Weights of a small masked spectrogram model: 15.1M parameters.
Rows from block 1 of the decoder of a small masked spectrogram model, named by matrix and row number. Rows with one number belong to one neuron. Each number is 500 + 25 x the weight over its row's rms, rounded and kept within 0 to 999. All counts start at 0. Numbers have three digits each. After the name is the row's rms in percent of the matrix's.
After each neuron's rows are labels from the 100 clips, of 14848, where the neuron reaches its largest size: "top examples" is what is common among them; "peak on" is the class under the peak. Only what is clearly more common there than usual is listed. The data: melodies that start on their tonic, played by one synthesised instrument. In brackets: how many of the 100.
# gate: MLP gate (decoder.1.mlp.gate.weight, 336x128), inputs 0-127
# fc1: MLP up (decoder.1.mlp.fc1.weight, 336x128), inputs 0-127
# fc2: MLP down (decoder.1.mlp.fc2.weight, 128x336, transposed), outputs 0-127

gate.295 119:521507525527518529481520470495492526482481495490504470528463434465514512522502478557498490512532485475466468526492542505552496493528508497506473485528524529518494528502489503461492436542520491498488516437504552491521468502495480517464506492522465501522500561514492466480481546475538506470486488490494520526469524444507519482505515483477480499483495501514510526520505495554488481508510
fc1.295 088:445472510483478536500504461506516504461530465521477488537428460541519520490522498477524531519512468491478467502518496508516506526505502489442503490509513498476493484528516498466465494507488525530474517505537512485538492516518473516462513480500501488486513521476452482539502543481534550512502472537503510512484503501465507493512524504448503522496542534460442487546513480522522489510476
fc2.295 091:518540514513502488486501523485517495521507519514504521494524519500459494525498487513483465485507533492552546496460479505472507435462530492513521483493503485530507487477512490516565463476534482479522486503460471516466502499488524506526468506498513506474448500586523506487482507533502449506483516482480512458534482486501481532448494496537521483500493477550504518467508481493511505496558
top examples: the note D# (85); tonic: D# (37)
peak on: D#5 (53)

gate.88 084:553522472474539525490504511458489536539523530525449511501524511469520489495515477499485491494462505493518507548503497505504474499517452504504532544518537521501496525535526495481526482478494458490513542488464528457494480480514495477480486467511502518514509469471492490483484494478499545550503532467527493484487524486483527451490453555454488473486493529518519499530499484473499547517461
fc1.88 088:479504522540491493525476487496497465522517473500531520491494500516479465528498504483516497494519501496563504501490481495480597500535548478498511429500509510478495496492477520508472475550473510488499504522518523476490518529516483512487539515519493446443523523502499520491506490458472467492511484491486533476516479518517475497556525479484466472485463497536515443489517546503478500510496
fc2.88 096:479495520540492516505468488465506487500485522524532489532571485460521462503498509525506483511518495489518507521491502474515484476502500514527476510533495524524467536503519469487504489542486505475474520451488479468510445492496460486531466529476473492574530527465504499466520484498533527474454488486509474519512508478518496523512484495509505424494498496504519482502565539530520492528475
top examples: the note F (89); the note C (70); tonic: F (40)
peak on: F5 (47); F4 (28)

gate.37 132:469452512473489466513520482481537477514447493464541507505481506504464499530489496511489463503467511512492516465468518514500507497481540525525498523490504486484476510532463507506482489498519511509553513524515457506483497511522497500483541523529526509518504458526502516470445496480475499507536503498486433511503514575529456528509500544493485489526501495513537577492494499470515510497453
fc1.37 095:518505516520527522501524499506431490467511506582513498517487499553503445491507519526464493471498506509524497536488501513509503493494513492440567470512511509521500477501519503547494539548500452493481539483483499479495516494463495499455484492486538523475545474493474498496527470503549511518503527470511507472494501493491512492488513474517501501510495475442504478483462485457493509522541
fc2.37 103:494502494464534465506467467509493466492527498472496513500503506505483527513455496456525480501512501469518492442495498489504490503500464461545506540506533494450503533480474493479491484479504569519494512470531499494503496516547473502548544531488460494507460532500491485496515479507516472504517501501501515478553459525491495498507543486509525513488530521497527472500506531585485531458483
top examples: the note C# (66); vibraphone-like (26); tonic: C# (25)
peak on: C#5 (45)

gate.25 162:477521520556526523508490491498485540543521518500522508489499481477523513508490484532469493531459520473519478521438506511502520450481497511527514526497513515547507524469511496485521475511471508476515518482557486471477517513446509484477440528508464512501524553528488534448495499508474496533481530450504511459473485461498495504520500483485513488444465503540505488505471518500512521509516
fc1.25 098:572489459459517505515507541477463480495513496534527488487498519517494539510495486486481504505461500512511502496503502463506515530493508511501489496526450451525513482551543520521496529501513498507492505462501513459491462505571501460462518475490511506511488474500516482500502447478478520456481508511514464461538527565511498501523459486500504518569501480514490488511474495500462507525491
fc2.25 110:519530520492511445492521488525509495516461527494502482494465508458468496494508538509505484478489484502496530523490482451509481470500487509494547495490520470488494510507505487493529511506487483468515480477491475509513560468445537543548482540471539495494475508492525525496501511545500455521518526478492556537486486442499492494457533487541507482478511458516529497455526504458497541514516
top examples: organ-like (57); flute-like (28)
peak on: C5 (40); C#5 (27)

gate.257 080:472490482522530483485514524490516523500496477475526530507517525484498464503493495531489479527473541479524460484478485507534472494435490558510492481507497508524523517500512469539516487514478528537510478533467502505521507478484424491481473492455473512523508510505508527521494499481464521525514469504529465453502501574509496468548500538506503512523535497479508530483486473464509441521503
fc1.257 083:490520523504471456530505497529513529546457523498503543458521507500533526514521476497502488487493502496456505504529459495508536485450528526526486483434508467542501502504535462526484509509466528504481497532496504529480522476514521479486508571503500489498462459496528509496454468452477513527497505535505483494506476520511515507509509490466486530475482539499530519515477434486481471517507
fc2.257 108:493516497464469494506478509511481520504471502506468497508489537479547530514464495490539495535452498454468487516541513489549511529461497518465529526502553514485492548484552499484508521486527489523507529485487515538510512465510518484504467521499507517442496499489504497494496530508488512472475518461499531537510491443488550470489504505476544522477467514478509474494471499484507543455455
top examples: the note C# (70); tonic: C# (31); bowed string-like (26)
peak on: C#3 (37); D3 (30)

gate.312 096:489480503515474486515501471484461492486435485527558500491471445518505498529490504541466463510533501473505482503453508476449485476517506485495555515517498542510513438497492497520490507546476495491495532463524486488523527493492502521459492531502493501499521532525482518500462493523538496518504514519488473524520485517492524534559490535520467486526500488481474519475488496491520501548562
fc1.312 101:505497487505517530483514491499487542508521472473536478460543473516518481504501522498497469477470470511501562549466519468487472481523462518495504448504498506487498543519529493498542557532513483490514498503519507459468462446520514515541439535514527527521497505496469480507505535500511478514506534478500477462477492485484515532479485497533490496532493484527514470483439506518502503468532
fc2.312 102:506534511489490466550522502519488493529484521455472517489487503475494485487506515520524514469495549467490530496526463488465514446504542535535555505495499504475482488466518471549529479481518484464510487461461495562475476460465515514465487521489506495499497509490509477520499529516493505524491528429533535479479514500481520514495460490483516499487518537507521515503483515462472512537540
top examples: the note D# (100); tonic: D# (44)
peak on: D#5 (86)

gate.99 112:533504487520490513498486526455501493475485501499528461512452530472478515484471494512464456458515475470524525498474476472506467488514515507497514518471494460494500501487520523449563495528513512504542527506517466517520493495497488504484522468498484518540511563492514523543511520455458547521513536486480492469529490525488513499452495538484476501562521470532492513477523536511518487474495
fc1.99 091:413459491507472492530549482452492495481475475533524490503521490539491498502517527497531496507486512521509502492500520469511513485472511511483536510495549546534476507544448483518452507549490498512472482497531519480483501500525510558486458491524511523462534477480451463524510490502504453513488487516502529523486469531514489537467501469503512482504478483497498533503491463497505527474508
fc2.99 093:526478440486526545511466500505499493491495496494434527506473478471520476561473493527507491536517499485535489520519505514510522495483500472455482523467479492506512570496467504487519480504525481473526479534462496482485513504540456510543499457498495480498508520470476504498512468517485525525532469507498502539515494459502516478470512535488500506511522499483514472534561517513473498553462
top examples: the note A# (77); tonic: A# (37); vibraphone-like (27)
peak on: A#4 (53)

gate.238 087:524491518490494483478538495528508469480516516518533499506495480568506471475472505497492466490492456493528514514512452564538509520500498457527516461486499542479464457502530535482486519513497515486473521464513503511529495486489520478474516528491492521439486505542512511508476506533505485538493510520518518500479503465453506526494541492459453477535544475506529484488486493500517550476535
fc1.238 093:480522531537516515547508484542529505521530487466461504479522489529513474502509477536459496447556533529494517477536496494515487465504464529479475468441523511481516488442510537528514497504477499495482471484536525523527490492490517550474460519505515500509508488503492473496494490497516462538483512484532517494475482491494538527487546472480525521499501547522484517461484462497481465489485
fc2.238 076:492455456510529499496516492538472505500511465504477511504527479499452506496461534516522466537515504495480479459503512499512522505508500485498552524529498540476513489514520459474486519523541527501491515513490497491520494498537479453488520485448396483509482478501542486522509535499518507525456505511509501484503512532488468540527517510467495488471523512470507473511463525562498491477503
top examples: organ-like (35)
peak on: F#5 (26)

gate.319 072:510495503500468550493472489480467543521483527487490510507490480458467534518504472489478479501535546457451510513491498510540476449496482511472522559461487501489530542490502488485535486527528523500560530508492548490508497473474534524481521516526509502484492512516466486447471552457507511475521513473509486467522479513506532523492471486503500452478485499526508535492485511525498469491508
fc1.319 086:452464530517477547511519464498487526532498535460514484518476528513492512490542510531472476530505504531505449509476499540529478524459494506451484491496495533527541496503522461513462459493485497510524521524505523485477512502475538520491498454460518505485515535488499495470475478493496512499518513517485512483498466471519498504506486440504517543457485474512512488514564544520519491467456
fc2.319 104:497497487505524496539515508470473483475494471477561505419489511525537493455511485513463504512494480555539476552508497526480475452509485493483491504536487497495488539543480463508466518491496509477491496520498527488504481540536519523541494503511496514537514481497485492475469485491543446467498502532514536474522463498526522467508548476535498515503520475522494469483524515514470505478479
top examples: the note E (65)
peak on: E3 (35)

gate.136 083:541490453500487513460496532487493472501502507502512498544474494493448528481518452527455515478523501460497516506485484478473420489537485485524508494500509529486505459512495512467509515531497527473533495500523498466532478504507525513465521476481505502522530553484541487518498493484472504535505528504520435503520475528503531510477453490500483491542474505482529534491502497536520501515564
fc1.136 091:510504502462493524480512494463559504487529498513483530490507477528418496527484500533471518548552469529520472527503479538502513519472494508481457475515546546513542495487477526462478464509463516468540505547506484492473503505497517501524501509536519490497449536495477494498510465518514465501536490514483466507496490481524478510490514473516483487509471462532503509494477509504502502469446
fc2.136 117:509514504475501539496490499497520491499548523492505521522499505527425496456493463537446516510548465496527516527511471544488505486497496507489475478510500543496510461494467534457466500469486487473513502520519503489484477515513533495469515498524534484461444493533524504464459504501497508520505525519525457457511466539505457520465537503509498486530534501547533466483497511515526505489518
top examples: the note A# (98); the note D# (71); tonic: D# (30); tonic: A# (28)
peak on: A#4 (46); A#3 (40)

gate.241 093:511517482511494494508468502483562488522524566445484508470498460507514523500518507525486503483533515484524504485533527491523539470512494503491471491515515518521469492498505525482507476485494470468491487458486521491533488526498533491444460549496476520469503486540494522494455539467455446502486496477512465556473543489533503493568524495507495513501489488503514474500496515496463482531510
fc1.241 105:518464476494500525496476494508537498511480506521460520486473494486448555498464463497487543518482516551457536459507475455510519538516486523516510538474531471496517495502500482489508512521550469485517484520481518477529493501523513529471446506504503541482486520523501484510525481574476459492492527478518491507483546517472461501496510505471522472487486493492545474521452497486499528491523
fc2.241 099:466500507522472554507487487461505478506534516526487504509547469477515506502478523474527493463514515469520514469446507464507513507477522538470472493472533507510479516506529547476491491486458501491475513432502497517518538488485485512501472521494507489467481490530468478517490541474545524486489470478485518516537499503501536492539472477521493461516499527540552478475543504483493512543456
top examples: the note A (84); the note E (75); the note B (65)
peak on: A4 (38)

gate.334 129:511530497495506488495509547498470480502462525539539450544535522548521471504518428483450512510523513458505489469505492499485503543536496517493491502485509521534496501506480472509497488533525480490492495517511474472512466504503463529469478477564468478533513491483496476498496508473466530487501523511467468511508460479519529520534443521477494508532443502529533497515527481503517513503498
fc1.334 088:596482489507534523520497484516504512541520493489474524476505504477524497464460492452498502505476479496519520536503521488527482478545451501495497502483533477470456522490534498474517506490518475494549502502514525507536516479508544483498496499538528484453502488514497518464504496495469480505518514464553503459515528487469491450480488513494471479519504511533534462485453538477504529483517
fc2.334 113:487495496503470485516513478534500517480499532528501471493482471502510538512472531464498505478485518497455518429476510478468509560465500501498534543455517491511518534474564493542511516506530541522496485474474446506481498465495482525489477503481488528523527512503514456519521490522516500507508503489462486540480526465485515557501473455499517510470490509483474534544491490533489513518471
top examples: the note G (93); the note C (68); tonic: G (29); tonic: C (25)
peak on: G4 (66)

gate.306 120:536514496495538540504495443494498504520515533543515496515478490482490478496531475529502485497499479505515512512486462517463473465476549478516520500528501557513488498519468527525511494521479504507511495470496441495513443489492509458494539464502476499528484501565490504499486496530519493512497504470473504488505499511472526499548513508504511473520530498520484444467433511463484518572504
fc1.306 089:460488512509484498561455508532503496534499494443477511512522503476504497513486505557531485468527479509476468544513523527523488475454502539533486499514486487490509472454502494514513525504445518474482515487513503508488499505504538502474493494468517515477502539529524494479521461516471572487441511515513530456501548521524502470512533473478530490499455487514500492519489519454495494498486
fc2.306 095:490482517456510503506516486539494503444497498516535482520491475533462526502494488440486487534494477479517477476524490537489499505501485490506495499535518492461518495512477481447482492473528561536529510487541526498519533495554495494480548529479498499508495516473538494497494488460479525487481496495495486520484495489507512518506524505479498529535459455522475563504511467544504527426477
top examples: the note D# (78); vibraphone-like (41); marimba-like (29)
peak on: D#5 (32)

gate.140 101:509501477499491539488512492494581483532504527456518501521484522522476484490506483499493487492487490499466529499527499482518513479495502478537519522473491504549471534498492503490511500470484483523526470485494499486528532500521481467471426513489496524478496514532496543497475497505458486535502491476516462551454511536487525489485526532445530479515568515534451475520494496470494503537519
fc1.140 090:535534477500479513449506550478505490483502507467498490488533484503502514505502502511462487513425498481500520524526517484504482518435433536554500530531528437468497501514460510457478461516525512519492521529464522483500475466520472500511506492477478559521495500509500507470511516517478520561515530508466505517466461515503482483501517506497510513485505515464510508503502538530505489507503
fc2.140 099:488480503502549520539481524501494477502511487484505535500472500538471433514483519462499487469509512485516513502527504462441502491510451520470484463456508549506534546509517520504500478474474520513501458520487518468530496526510468533460524484483530472481514444484499492535500460506514527527562494540484511510506484478516482495498500498545492536515499522523477519497514469493475536498464
top examples: the note E (76); flute-like (32); white noise (27); tonic: E (26)
peak on: E5 (50)

gate.0 113:497503521491506501490476539520527508475521583484453488493500514582493521485512461522485503487507503540475521474562489556485546468480479486519494464485481478486483485535497534501482459505489473500508499494486512523494469532524514452483518515501514510466481459541511490501469491493455523491505528487518471511497511496508473525534530479490523524496527492532522456519473475514476483524477
fc1.0 094:480527555470524494473492494537481500534497469477570549498521525558502450521514495481494458474452508520492499506491523538522544518510514496534522482505508485519491500516506487522466504498500472525495516508568475491466518479491513510498486548547522478435481507497487520470482484482470503502512493498489525446472502500481467453517513505493493495482511495500473473449484532489491518489521
fc2.0 119:481493483501483510525486490497465513469504498539532511504504444460510500547469514489501496500510524435495484479478532470500499518479527524477524511502502547487540498484557477530508524518519547507499482460502525488479463492470502557463499495499487464490574522477506488491516473536515533518502471504491495530490492453491516533531439479491464456492477538500527514512519496504503488522491
top examples: the note A (67)
peak on: C#5 (33)

gate.14 101:537541499514515528500476483469475501511517501486514518475515502509459497507509490522459516505465512477475553513483479472493521463514510501501443501512506461520487477516553543467554463518481528497507558437519501496479465474496495470464523477521499520510526523532515529508518508480525522482495558446492502440489515541483501514464488467487501507507510507529470474508483508529505528503500
fc1.14 097:522497494548470494520502541486526439524507482496546482498478544471465496444464514538502485476514535520488508475497488449529457503529515516488469479497511512483495515504492525477509485538473499499495508454512514538542452502488510554480486471481513494464498505516464510526493520495514501512458510497529508456517520545540502489479538463512497465539494514520517499474539496506471475482539
fc2.14 098:519458486522497486541464494515501460462470474506486506538503497495466527515443493469516490505482487516501498449504498466477486520548465482472504534491491510470520555513520481495485521468506501518497502485501484480549510510534495494530507520437502500488438485478492514494520474474506540477541501529499508550501509509502489545511488507497509514516556478459504525541542480521515533512447
top examples: the note B (65); string section-like (29); tonic: B (28)
peak on: B4 (27)

gate.135 081:529504507473553462438502503527443576507480478506529488523518508503486498485481497511486473507521462507512486499459499507523511488475496489486501481520494535493454524506479470500538475499521488499482548458520507482459471497492487481478535504483498517520462531528478494527482498484533509524531517534498467447505523516510529520537500537563484515530468515487506516461479502480541495469484
fc1.135 084:472493502514464512519527490473535496490473437514531474489516494510535497483464493455524512477503513505491527512498504545517498511489544517429527469463516457515486512529500492518447539528533494517511496500477491538535515502484515515464504512496544496478520479455523535540494511465457507477503497481495486547549473510510515526480513494492475452503514539496539479508482449493475500507492
fc2.135 087:487514527482498484489471505477465531508460532450516504479481513527443465473539498520458504492510501523497509550513435531514487502521505497501477462501477463480456501499477511512483531474494540500515483502504484489526543441494535533447523512527487520549491519467512511510489510479552495529532524500557494506476525506475492505497495528531506485516487496507503539473494508446509487475521
top examples: the note D# (79); bowed string-like (27); tonic: D# (26)
peak on: D#5 (52)

gate.44 127:520496504496495562505450472507502506529487547521488489526492485511524536493539443528483487494498451487490514502516514506514513472538470451543485507497481464516435526539511472469497496514481479494514525499495503494526495495538498452490514504521492526506465528550514494460474507423477517463493508503492483506500543513522480475512496488461526506500518482539554481533497525498495487520513
fc1.44 094:490490519506504471493515524508495457466504473481487474490537484479496498475487506541494532520507512517483543453509446495510505506519558454555478465503498508466498450473466507481510526491505523504526520504491492515493518445494490486496550491473506526481478497533487502587481526519553511530472480487498477462512507502511523472502483520497460531514507535506508522480517458530500489495552
fc2.44 103:527476507506477509461531505478538514514524507534501472548474477466481539530506488470514500532496468491537470557484525482535487492472483504471494473528515501514520466511510542476522472539500493542469515509539536500500508522476536457517473484501525521462493484526531507496536487490475480507467517548481505512472512447516502510437492485501507529511441455520478499499478481485516475503485
top examples: the note A (80); flute-like (45); tonic: A (35); vibraphone-like (29)
peak on: A5 (25)

gate.150 084:484552516433486497450501479466527550513488476500481488517490515550518502508490521535506462520467473536508489455492501473490501506489525454499544512500513506464544534519498496523556501537536509500480483477530478499533474527469505451478504487509474534474508523462500521502482498483512501492504502497523539501488459524507470495489507500503498548480498464550539477512525499479459515534498
fc1.150 097:545465490509498510454459529467512503507520460512503512479474526523519463467526492502495470574553505485524511458524506490520460474525523501539537474480488501473503503495533506489466516510532471539477521494520496505502519514506461536492449523465500477502528458519468483508536480492477503508524493538458530509486529500507505514496522484487537457444485492519535512470478497500526516472488
fc2.150 092:486505516500508469495465484553504527470509519498482464502478504474517528511467458512498473471505517492470495544526475479506517514507492460473499458482530519561488450548485527498481478517512534503511491516502525514506530462467526524563542498514457529534505487547490505492468493511494532493452514491477494498526506522506490500514432490494484517541514544488456492513488525463472514498483
top examples: pace: fast (65)
peak on: no note (60)

gate.94 082:504485464531462499462534503518504534474510504481497483531499494468502522496505449494511499527461498493462491488504494439488494527496445512527510508518473508515531502502578516479530505477493481497496515501427501492509482484521489490484480537469508516486498503524519492508473501543523539525476514530458473522511523541456524497483489505498521522492504527537515533552498424507510523530484
fc1.94 076:508505472475480484511439506520492490506478519501566483468506517510516495446512503488457513506501493548496485474477490520428496540517506491503483546446510522551519521528458501502508523525526496494461498510493529529485536505435485493511510522501503508536492512485494477510524488528509465470517487542484488487530464505525509534528489478459533495474475464499515496532476488471513477517543
fc2.94 091:489484491492496508480510476503529526481488488531490488550517482465483497530462513522512503514519514477470528486495503438537550576508518493506519513490522493506545496493504535496490499513514480468477537488460509486526487475470443498484511494466496498494504490484533523525533520491480538498442501502430491566474503500477491524484491489502506478512459539486550518505523443507505490514488
top examples: the note F (78); the note C (67); tonic: F (25)
peak on: F4 (27)

gate.79 116:548489507520511543495507489492467536510479461519508507512523495475464499556500495509476472536478530508468476537465540501509521532494511527518475524507527534523522517509511512451544458516498486525513545498484494465451454496462508496510515488533491531481487500548496499475494506501528500480487485490471470493463549509507496482495464511502492518425465477511534537472489494519502533508462
fc1.79 098:567494516500492533523491525480517471501489501531496488571453500507475491519521458501485467459496463487462462563481496495507502501526487466517510524523517554491492518464491496484490513463504501494545530466452485474519482509533511492502563501473516508477522487455505529486496498487480512504485477486471507546520508536515522452470491500479549471492521494510493526509519493466518523492488
fc2.79 089:489492487525487490486498501525486500517490442519494491504563518489509571524436555517516518491517495505473498469482529471511546553547542469521541484480498480502519493535514468504492511526527443492487513504492503478507476514489466471532485504467462495480498520529474491510490501482479499512489474503479488500512512491504462550512525479472463512476485507454534474514507513540534497498458
top examples: the note F (81); tonic: F (27); organ-like (26)
peak on: F5 (63)

gate.125 083:546494506444476505500461472507513489485489512521518450545491484542445495476505482502497500484535485512493533512504524496477505468519478432475470513494522520474469542519501541420538512520466511482488517432516491509499491544510510517509475501495510520507540520527483507487474492492506511484476513512489493539506534506475543508488534482488514469547502478543519494508504462501528521499495
fc1.125 101:516498503497494496544532473487460515537493499470517525484543529443458521488421472518529495520490521478502498448474479495490518490497500507531510471485496512495500500487489480547500496522481503514519492444511504549490532489497516489486500472465506485477523501561462523504501528520527486523509498459553520468534483542495493521473470476498521495518519516519484528488469454523496474506555
fc2.125 086:508507517534469511462484494515546497431507477524497512489514449488473470512535533470494490467521483490497526539511496494498513508527473474455516520480507472500500497504489521454506499504504508549496537504523509482513487423487513533515496476529527535535482468460554495552538505518483506487528533513500496516466517472477492459478507506496488478501504457545515476474523500481506489548471
top examples: the note E (66)
peak on: E4 (55)

gate.201 082:504486495513523481506529499553473493540517454493488506486458467510527455463505473489491496515515475475491494484496487494495486483489487470472494505515490500507525489548514522498536516546476493497491520471491499495540527476474531454452514457468503513514517542515528507567535517474537485512473539496497506488478559481466530476503488488492506558540479462512464470477483480517514525513542
fc1.201 080:532519480504504531528520520530494478504511498516471477489501485476497526502516485521448510478526482543468466494507501491462523507546477534477509479512483495513494525524520484484521506500481506507474507515486526481512443503524486467530487471513444482522494529536531485544489492562481417436519525544516469498485503481516468510555527529489497520493503480500520505493509503501492503477440
fc2.201 105:474499539471481500470485459489516496496510494484513494487510492457477561519537532478544520517513495487489488462493532508470518515527495505505528539500512506495495478493473524464493478509497517511499464522516526508432497551525471465592495511508483505516479464515502479480500480539447468495548479498512472497516482513505501517536504525510450503482517488519553485463518506483481487501458
top examples: organ-like (95)
peak on: E3 (29)

gate.104 078:480478505455521497518501477479518520560482505443548565483518505476517487488511498523526445460493519500506510528508509521527447512530505468465519504519489548558473502515468471470509503537487466483475474504536486503499495507512510532511493465485480491493516513481486473485476499484511510489489492558512496474501508500489516456522560506534540538526487468506485489504484463466503501516465
fc1.104 123:495481500532530479485470488498504473469450498533490553524470510491518466535520469515482475482540486560485477508512495489565498477504515514525447487481500526497516525483484520551520502522493466521511450517485502497512461541486490522535502530525467501520460523515487528525497467480490472533493469487509526514486517492526494452489533488525483455528508514519495504423489505506495504479511
fc2.104 099:463493474536440475507509496502471457483555476513483493481510471467483536508481504498554516474480505482504515461463556464465542502500497517485554534507491472517530488512545516560485521512526505504461516492512487489484494501515515506493462513465534501469505490532492477503478513514489512481504493519451488524513509518526502536542448471535495495471476518489515520528517496499507482541463
top examples: the note F (77); square lead (36); tonic: F (27)
peak on: F5 (28)

gate.3 112:511482473531471507526478519483490441483501510502547506505519501473479515508487474516507507495500494493542494517507470463512479479513474497525499463531494569486504481527495534460505524536481536471497525499490526497507455502525512518478531474482454489471547469483474517509469530502504509510476500535480502454554470560528522464527527515500458526539484484527480514477510477507449531491488
fc1.3 097:538462491529488489510469495478502442477536504461525537511452511504471497461497473503503505499492539495481540482491449477490503451532497504512469531546496538504515507516536496474510460495505506491503523473521498494500454503507497528498475427526457503501516522495490507496541537521525530502484534491504530463516493520431486488483461493504504458548520518519523496496529510495530513526514
fc2.3 091:501478522467520518465485441501545505476506508509486489503507523531460439515511505503495457526459495520528485510463520508484520517428497496471450462471525535533497555480504545497509493490505507548479515488489473537473517505485462512522508495502504527490486476554540537493516498493501462480513514496464502497495542531547514503481511478533499531508479486492499468483469496530499502505465
top examples: the note B (93); tonic: B (40); white noise (30); pink noise (28)
peak on: B4 (36); B3 (27)

gate.48 091:535529509465519508476531510512491525515509498473513498529502471533435491510473463512483489502516480498482513470453458512490535482535470480493506490482512538483515510499510497464493445476520486520513529471489502452506466484495513500472523507457475540494480515560477509532455523490529500575510511515492475498471531459466546517498520514491515505528529550492488496508513479526544482501505
fc1.48 082:558507494519478504458481503531487519537502532491542506525529530494482519509511483459490487476499510537500496548493508520504529495467504478512517485460481530492534572539525456538527488506493488521492524467522515475467445521477477521520514511477503482501446536451472519492488497478456508462527496521517474509483489486479524475523465510507492449527483480534527523501512506500508455484509
fc2.48 099:480503512509496497517516465508452502480478455507508499479499520469500514505511506532486494490435505518460451515471565501528490532508517516513517562510510439541479487523520502494510527497492470525489513507524471511468533499491482479525476510507517498527545519531465515442497481510510513477512498482505467496489510526483508467529511475507481524453504480479563478482484543481524510522439
top examples: the note D# (93); tonic: D# (41); clarinet-like (35); mains hum (31)
peak on: D#5 (84)

gate.68 132:520531503473512519473461516468470505526507517519496500484477499537500522459507481507441520491472481505504510484512478515489429508508471491490526560467493454503492534511511484478538496514497491506521531484526470494545498494456483511500494497501479531554510515518482508506479538466522523503516552478499483516486516502426533505492465518498520462511519520514464482525473527498561475536522
fc1.68 082:573519471507523536527501497509510497493518514535522461500494531446478561500495522458483512518495479466546534536492491436472492459517494480482469507504513536482497487467514540485521511487491537480481510433530502468493473501540519523491521492487473497454503463491505517527493474500509492509484507495524488483553474528536509505504519467501483474524489498537512530506509492511458520484475
fc2.68 120:505530507545476445520491534543491460481508434462479510516510540451512564505476501501517526475499509528491532441514507480508469470561522462567538514514522457466489456500485490520516490512519485520484493527507488514513516489524501468531485519466503494486481529500466499527481500453468488500498504508503505486515487508471497500475524506495516528491506474459530511502491502512510530475520
top examples: the note B (66); tonic: B (34); white noise (27)
peak on: B4 (42)

gate.176 087:505463510495468496509527526485528451518491508518520485494510506496533492478454484498491528548505505475475481491524452474491510533500545510496507500528535515549472507528492458496527537531520486493504532498510473518549512453484495506484481475540495486486517499455508556534498510472457526490453495513487457517534481484482528477537491533444479474544496490539500488516503454479512494502532
fc1.176 091:514525529469496518466521461554495518509521529518516487496490448521490500533479523452489474480506503420513500479505521495532493482499487504502545501466537483475485539479511477477512544469494519459497486512502509474484481493497528497532532545490523511503449527523516461470505503532517508555485513528469491518459460489524491513535519457540502500450501501490521493495481473484503495481538
fc2.176 114:493504498456490529492497483527489501530516521536513487509490490539502515496479508529474515521503531499479507471510510510545535535488530500520485526499517471528494464471496488465512511490484498433535495553492469486472525520485480462511494532501506506474477517557502516452488482600466526504440491484463454493495472486491465520535519541482500504497471474514502486528498494473490492488523
top examples: the note G (93); the note D (67); tonic: G (39); bell-like (33)
peak on: G4 (54); G5 (31)

gate.167 089:534506505487506485489444523473452445502493535529553505512540527493467553500544464507476507492491492475513506520505476483487508457500490498517498476496481519495497484516483539516512506537476543471490484474500537504466467494523497461511530471487496487509563464506485535483497480470507523497504505509554475462537502534535519511488506479510525480547469490548503527496504460482507472541507
fc1.167 095:518503511511523502509486468481493491471500517495495488513478524484578489480536528468515476459495458482553510552515510488453456508504475463491514524519511513528466526503504496493518517489477481496472515524481454496477503500499479540515552503507506497498455489485527481524480540459513534498528511505459509522511506497498503427508453517517477519454516457497507467507509558504510501539515
fc2.167 088:484487526497539504494549470534540556494520497509462490523472460487525481442540485530509508535466512507513515504501490492528498475492443496480497532506504489501514522500454495460512512522506471528503507500528530502487558468475522504489460501486529517509519515472529539468485508489486466501454530471531502549445521458494535469474487486461479493497488480514526502489486505508531525506533
top examples: the note B (69); tonic: B (37); white noise (26)
peak on: B4 (42)